Weights of a small class-conditioned image diffusion model: widths [48, 96, 144].
Rows from block 7, named by matrix and row number. Rows with one number belong to one channel. Each number is 200 + 20 x the weight over its row's rms, rounded and kept within 0 to 999. All counts start at 0.
# convs0: first 3x3 conv (model.decb.0.1.convs.0.weight, 96x96x3x3), inputs 80-95, a 3x3 kernel for each
# convs1: second 3x3 conv (model.decb.0.1.convs.1.weight, 96x96x3x3, transposed), outputs 80-95, a 3x3 kernel for each
convs0.33,227,220,232,224,209,170,175,188,194,193,200,183,232,164,228,210,193,239,193,172,234,184,227,213,205,227,197,234,179,165,173,206,207,192,166,182,221,208,198,204,187,199,213,197,204,182,192,236,188,224,224,225,186,211,196,215,206,185,190,171,200,204,180,184,214,195,210,188,195,216,160,174,221,154,212,210,176,164,196,252,179,174,191,211,196,209,190,191,203,211,225,209,203,150,234,211,228,193,186,210,169,194,187,202,221,192,205,181,183,210,223,186,201,221,205,211,220,178,208,231,196,200,196,181,172,207,202,188,225,193,173,167,201,178,197,228,197,228,208,221,211,153,249,202
convs1.33,205,231,213,202,204,162,177,170,220,169,205,175,217,191,176,213,206,210,201,190,217,195,223,178,184,224,233,228,208,218,184,183,215,251,189,191,214,161,203,162,245,225,212,206,147,197,188,200,208,181,199,183,204,231,214,199,212,231,201,199,170,205,183,251,281,166,203,176,219,240,182,220,187,173,200,178,226,189,220,182,173,164,169,194,184,171,224,188,210,225,215,211,178,199,154,234,206,218,172,192,185,218,190,177,208,219,203,195,199,259,160,186,175,200,169,181,225,208,219,208,203,196,205,184,202,202,211,187,196,220,195,216,157,222,183,158,180,203,208,191,181,171,178,191
convs0.34,182,196,183,218,162,184,194,217,203,211,200,221,213,174,173,180,197,204,193,212,203,189,166,232,204,232,205,181,201,185,178,218,220,194,170,214,192,208,203,208,153,198,185,198,197,197,171,174,206,214,209,191,211,183,191,196,190,192,250,202,228,189,195,193,226,188,199,149,222,211,192,182,199,204,184,175,197,204,197,216,190,198,180,189,219,207,183,166,203,211,192,212,192,209,182,208,206,202,161,225,166,205,164,219,200,207,175,204,185,206,218,196,232,208,204,192,211,193,170,168,185,236,179,212,173,209,205,176,195,184,203,219,209,169,248,188,233,194,189,222,192,247,189,207
convs1.34,179,212,221,195,181,234,164,248,220,224,161,179,205,220,226,161,154,217,186,215,194,149,193,217,203,209,207,188,208,205,212,211,173,207,173,196,162,186,204,215,185,194,219,197,228,198,166,207,201,190,211,190,224,213,204,207,196,170,213,197,223,233,190,215,202,192,197,199,197,230,184,175,200,190,201,225,196,174,224,240,192,189,190,254,166,225,211,219,223,212,214,197,212,180,232,187,224,219,166,164,227,239,207,149,199,240,206,222,224,229,187,215,214,207,184,203,214,209,212,212,202,159,224,224,212,191,217,216,194,182,211,180,230,218,197,196,221,229,240,164,218,222,218,215
convs0.35,195,193,207,190,203,212,195,194,223,241,203,213,163,208,219,187,180,209,171,223,151,189,179,194,190,185,225,181,189,188,205,202,196,210,179,229,218,194,217,186,216,186,204,207,183,189,190,174,197,242,184,198,188,221,170,205,200,182,187,187,226,197,213,189,185,213,194,167,187,204,205,198,273,184,179,186,195,189,156,174,189,227,203,226,226,214,178,198,206,171,166,168,213,187,212,225,198,240,203,239,177,192,193,206,184,202,170,175,210,191,208,196,207,206,186,199,209,185,240,176,200,203,215,207,209,178,166,188,192,203,186,197,215,207,181,173,229,207,197,201,191,189,184,247
convs1.35,192,211,198,213,170,219,161,190,157,178,216,212,221,199,221,212,209,214,209,204,181,237,208,209,195,193,186,235,208,242,194,214,188,206,211,219,230,210,214,196,238,179,210,210,183,217,198,232,203,195,219,197,217,180,165,198,234,187,187,196,165,201,233,176,187,197,215,227,212,198,184,209,194,184,227,198,208,192,176,202,175,217,185,183,184,207,194,201,211,195,210,210,208,180,217,231,195,208,250,248,185,219,162,207,181,170,219,145,197,204,187,214,204,198,212,196,208,197,211,237,220,220,226,202,220,250,165,181,226,210,189,211,224,216,247,204,212,224,205,213,219,204,219,194
convs0.36,227,177,229,198,216,194,228,191,164,178,178,202,169,200,205,214,232,229,239,198,191,205,205,165,190,206,186,200,210,230,203,196,180,204,196,200,218,182,191,185,183,194,203,166,194,194,223,190,197,216,187,193,188,208,175,194,211,214,207,199,198,217,225,171,197,212,170,187,202,218,188,218,212,197,230,246,216,158,195,169,180,192,211,187,183,241,251,217,205,217,205,193,211,208,176,184,201,222,218,206,175,246,204,182,204,223,176,175,202,210,184,230,190,209,206,202,206,221,233,215,180,172,248,204,189,217,218,216,195,205,186,173,174,203,197,205,199,187,195,211,205,189,191,170
convs1.36,186,217,215,180,198,168,170,228,198,174,180,191,202,227,186,192,163,215,183,188,208,178,205,216,210,234,194,211,193,184,200,168,180,199,198,191,226,193,260,209,170,195,214,158,205,160,237,227,193,230,224,187,198,204,148,185,193,162,204,218,175,219,172,226,185,229,172,178,208,201,224,226,227,178,186,210,199,185,217,183,194,134,180,176,209,213,218,208,217,231,206,210,197,202,217,188,149,253,200,240,191,255,205,166,208,224,148,183,186,211,199,178,204,200,186,207,222,170,197,169,184,197,208,192,220,196,229,190,159,218,206,192,177,208,186,196,216,193,230,192,206,248,207,197
convs0.37,214,198,214,184,195,228,212,155,206,172,194,188,169,158,178,165,214,150,214,230,239,210,231,164,191,190,229,211,168,174,202,181,176,222,200,178,210,203,192,193,189,200,228,167,194,223,175,219,198,208,192,197,215,197,233,220,210,186,228,221,168,160,191,220,197,225,190,201,211,194,166,212,218,225,200,235,203,173,231,210,206,190,200,229,211,183,202,169,191,174,202,195,186,222,166,225,223,195,174,181,204,211,173,174,234,214,220,206,173,192,200,170,178,193,163,251,208,187,205,216,204,171,196,198,204,176,208,197,199,184,173,215,191,214,198,163,203,206,213,191,193,197,173,198
convs1.37,204,224,176,184,197,185,202,186,203,225,192,224,212,233,224,210,239,219,220,217,198,218,221,197,193,207,197,214,198,207,216,197,181,229,240,191,190,258,186,225,227,192,205,195,211,214,191,206,231,187,201,228,222,194,195,219,219,207,187,178,171,172,214,177,285,162,190,186,208,197,216,165,191,208,191,195,203,193,221,209,174,169,210,199,193,187,188,197,204,219,218,180,185,191,203,174,219,216,184,206,179,207,187,209,240,180,166,209,219,162,240,160,216,220,213,189,194,230,218,224,189,231,177,200,197,207,187,176,216,199,207,231,207,229,180,202,248,205,199,181,206,198,210,227
convs0.38,196,239,257,189,230,196,207,182,180,181,196,184,179,208,211,183,226,179,213,181,202,199,154,228,213,195,231,195,191,136,201,175,191,209,193,176,196,191,193,191,192,197,184,195,210,183,200,213,197,210,205,185,176,168,208,219,211,192,242,186,204,187,223,197,186,178,201,249,234,209,232,194,177,219,220,210,205,183,221,219,225,168,194,214,213,215,207,184,185,180,224,209,205,172,182,183,186,189,220,213,210,159,206,225,189,218,227,183,222,198,219,174,190,200,180,208,183,176,203,200,200,224,203,176,245,228,186,171,191,186,177,188,190,159,202,187,188,222,203,208,182,229,191,184
convs1.38,224,228,215,183,208,170,167,160,213,201,143,213,184,219,223,222,174,235,190,217,203,196,213,177,172,210,223,225,181,181,225,186,198,266,173,193,204,197,226,172,238,211,180,240,172,222,220,203,226,196,213,203,167,229,184,226,191,227,139,205,204,203,202,209,197,193,182,135,198,216,239,184,187,202,191,232,213,187,176,211,173,221,204,191,179,214,196,176,189,197,221,227,173,199,201,216,213,207,169,212,182,183,218,197,207,216,187,158,243,200,223,173,169,240,184,214,175,217,193,223,198,209,210,184,210,227,197,239,199,214,199,217,227,223,221,222,193,218,208,216,226,174,237,237
convs0.39,193,223,194,212,193,214,194,213,176,217,175,203,202,220,195,219,215,167,228,218,220,162,190,199,182,192,204,196,173,196,203,208,190,233,181,224,212,207,199,199,203,210,223,233,193,193,206,177,204,194,190,198,193,215,196,177,202,232,198,191,193,215,178,179,205,187,200,234,194,231,222,199,169,207,224,201,224,228,205,199,195,192,182,176,167,187,195,183,178,205,209,211,235,185,187,209,165,220,210,212,182,199,170,201,211,235,213,182,206,215,206,188,185,214,195,218,164,214,221,207,204,207,223,217,205,192,215,205,220,183,181,198,208,186,220,196,192,196,205,208,208,203,186,193
convs1.39,181,190,216,185,210,176,173,183,214,212,237,200,213,199,208,203,201,192,207,176,216,200,202,215,221,193,195,194,200,184,204,182,193,203,212,239,227,138,182,202,206,202,236,173,193,184,198,226,207,184,182,216,197,206,213,150,240,176,233,172,195,205,246,133,216,182,220,172,201,223,158,250,191,186,186,185,219,208,183,197,213,177,177,207,209,179,239,215,248,190,193,166,201,195,196,195,183,202,171,186,208,209,159,210,206,207,194,201,210,210,193,183,227,232,227,165,169,167,187,201,172,217,210,227,170,209,186,216,178,218,169,239,171,176,210,187,189,204,204,165,207,220,221,201
convs0.40,223,195,215,178,201,206,196,195,191,211,178,209,207,209,209,192,192,197,187,160,215,274,242,168,161,201,203,196,172,168,241,195,200,196,215,210,200,212,193,188,211,181,202,187,191,198,235,189,178,203,209,203,188,227,212,217,199,189,159,197,220,217,163,188,206,200,202,210,233,204,219,196,174,238,263,228,178,207,188,221,188,218,229,168,185,215,226,173,237,198,204,196,208,186,212,190,170,202,188,212,206,202,197,184,214,195,224,203,214,221,198,192,178,208,196,220,235,179,192,198,207,221,191,190,190,197,199,192,217,194,194,206,197,189,208,174,216,183,213,208,188,246,181,241
convs1.40,172,198,205,205,194,229,187,199,167,177,217,200,215,185,190,203,240,174,191,233,212,212,168,188,223,193,210,208,207,211,185,197,160,251,198,218,205,226,207,215,181,187,211,160,206,170,219,201,235,212,199,219,177,210,204,227,173,209,224,257,204,187,204,193,170,203,190,189,223,141,255,144,216,227,180,183,188,210,201,192,235,192,198,205,219,166,208,214,227,203,192,212,228,212,216,222,155,196,201,198,176,198,199,212,174,211,156,243,208,185,199,194,223,234,202,200,152,184,200,231,245,192,179,200,211,217,192,233,183,200,203,197,170,188,212,177,204,158,236,195,195,211,191,204
convs0.41,216,204,194,199,226,206,230,212,174,213,209,224,198,227,193,197,185,190,233,193,202,178,217,190,196,196,191,186,215,202,174,256,202,176,201,219,208,223,231,216,149,213,154,161,199,180,204,218,209,189,216,207,203,175,186,175,202,217,156,171,197,242,167,166,181,170,170,198,192,223,248,184,203,207,227,197,187,178,200,194,197,195,199,190,207,221,203,203,191,200,210,222,216,196,214,190,207,196,185,206,223,172,208,233,164,196,179,221,218,177,199,199,226,207,188,217,207,182,213,210,201,211,189,202,205,201,194,186,207,211,222,136,191,218,213,186,191,192,249,209,192,193,195,204
convs1.41,195,206,179,198,210,203,178,202,226,179,227,225,197,216,180,206,174,168,215,164,245,205,162,211,190,203,169,218,238,195,190,183,190,200,191,225,196,187,263,206,212,178,167,182,199,204,198,208,212,229,212,204,217,216,193,174,188,220,214,231,191,232,238,197,204,179,187,217,188,221,201,197,211,199,170,191,232,195,222,176,186,197,206,185,203,202,151,220,199,185,173,199,193,195,217,175,211,208,230,201,198,267,208,221,200,201,197,194,202,208,166,194,218,184,215,195,240,204,191,180,203,196,175,200,204,218,180,188,185,230,192,204,213,205,226,201,208,178,211,199,179,195,193,195
convs0.42,197,199,200,207,232,202,188,222,214,199,181,196,179,313,205,208,202,209,201,209,213,173,164,230,178,171,174,197,195,205,204,198,196,207,228,187,205,199,206,205,187,192,203,207,178,198,194,200,199,208,198,178,177,216,181,167,184,188,195,187,196,215,169,196,192,195,194,252,192,209,241,212,229,205,235,185,224,224,195,183,171,213,220,205,204,131,187,218,182,195,205,185,193,211,265,191,212,212,210,216,195,205,200,182,212,201,209,205,186,214,214,203,154,183,196,204,191,205,218,207,196,151,218,216,190,197,206,186,199,179,206,198,208,178,199,217,180,181,215,231,203,199,183,213
convs1.42,179,201,209,177,182,183,196,200,211,235,207,213,199,171,205,203,191,189,209,240,188,183,178,220,198,195,192,229,205,185,222,235,224,185,206,196,191,227,219,200,220,207,187,172,183,192,195,211,227,198,171,203,195,210,193,243,206,199,194,186,214,208,229,203,193,204,223,227,189,219,203,205,212,165,168,208,209,199,200,203,213,209,207,184,207,189,176,209,197,180,162,207,201,183,222,218,177,195,193,212,217,190,188,277,205,201,188,175,210,158,170,219,231,155,211,211,213,186,196,210,217,246,187,190,184,191,203,199,192,202,170,193,223,218,200,207,249,212,202,218,190,193,203,184
convs0.43,201,195,183,215,187,160,171,182,211,168,242,215,198,165,206,188,206,206,186,162,210,228,188,199,181,178,201,197,238,209,207,228,195,209,240,202,189,173,216,181,205,223,227,221,212,220,186,216,193,208,190,190,184,180,220,210,188,230,234,180,177,182,202,190,223,211,162,230,163,205,160,195,187,187,188,226,209,208,220,192,242,199,180,232,189,216,170,226,208,205,225,262,194,209,215,211,198,217,182,214,214,162,172,207,234,205,213,191,196,221,193,165,197,231,212,194,187,215,188,179,201,239,212,167,182,226,188,196,210,185,192,186,181,189,192,219,216,189,183,187,188,241,207,191
convs1.43,203,220,223,236,183,227,225,184,187,237,198,205,205,223,229,202,189,213,213,218,226,199,211,211,208,185,163,229,164,182,189,220,217,190,215,259,191,171,158,169,223,246,188,221,253,179,203,180,190,222,183,196,191,181,196,194,206,210,231,180,238,174,182,194,200,202,213,192,190,174,222,203,193,214,158,215,201,188,196,168,216,207,226,215,220,213,213,197,170,197,215,214,222,195,152,204,184,144,175,201,175,190,172,248,208,197,227,248,233,187,213,208,167,195,191,186,185,214,190,197,182,186,206,193,193,166,202,217,231,208,197,231,194,188,167,202,154,190,166,269,246,207,214,209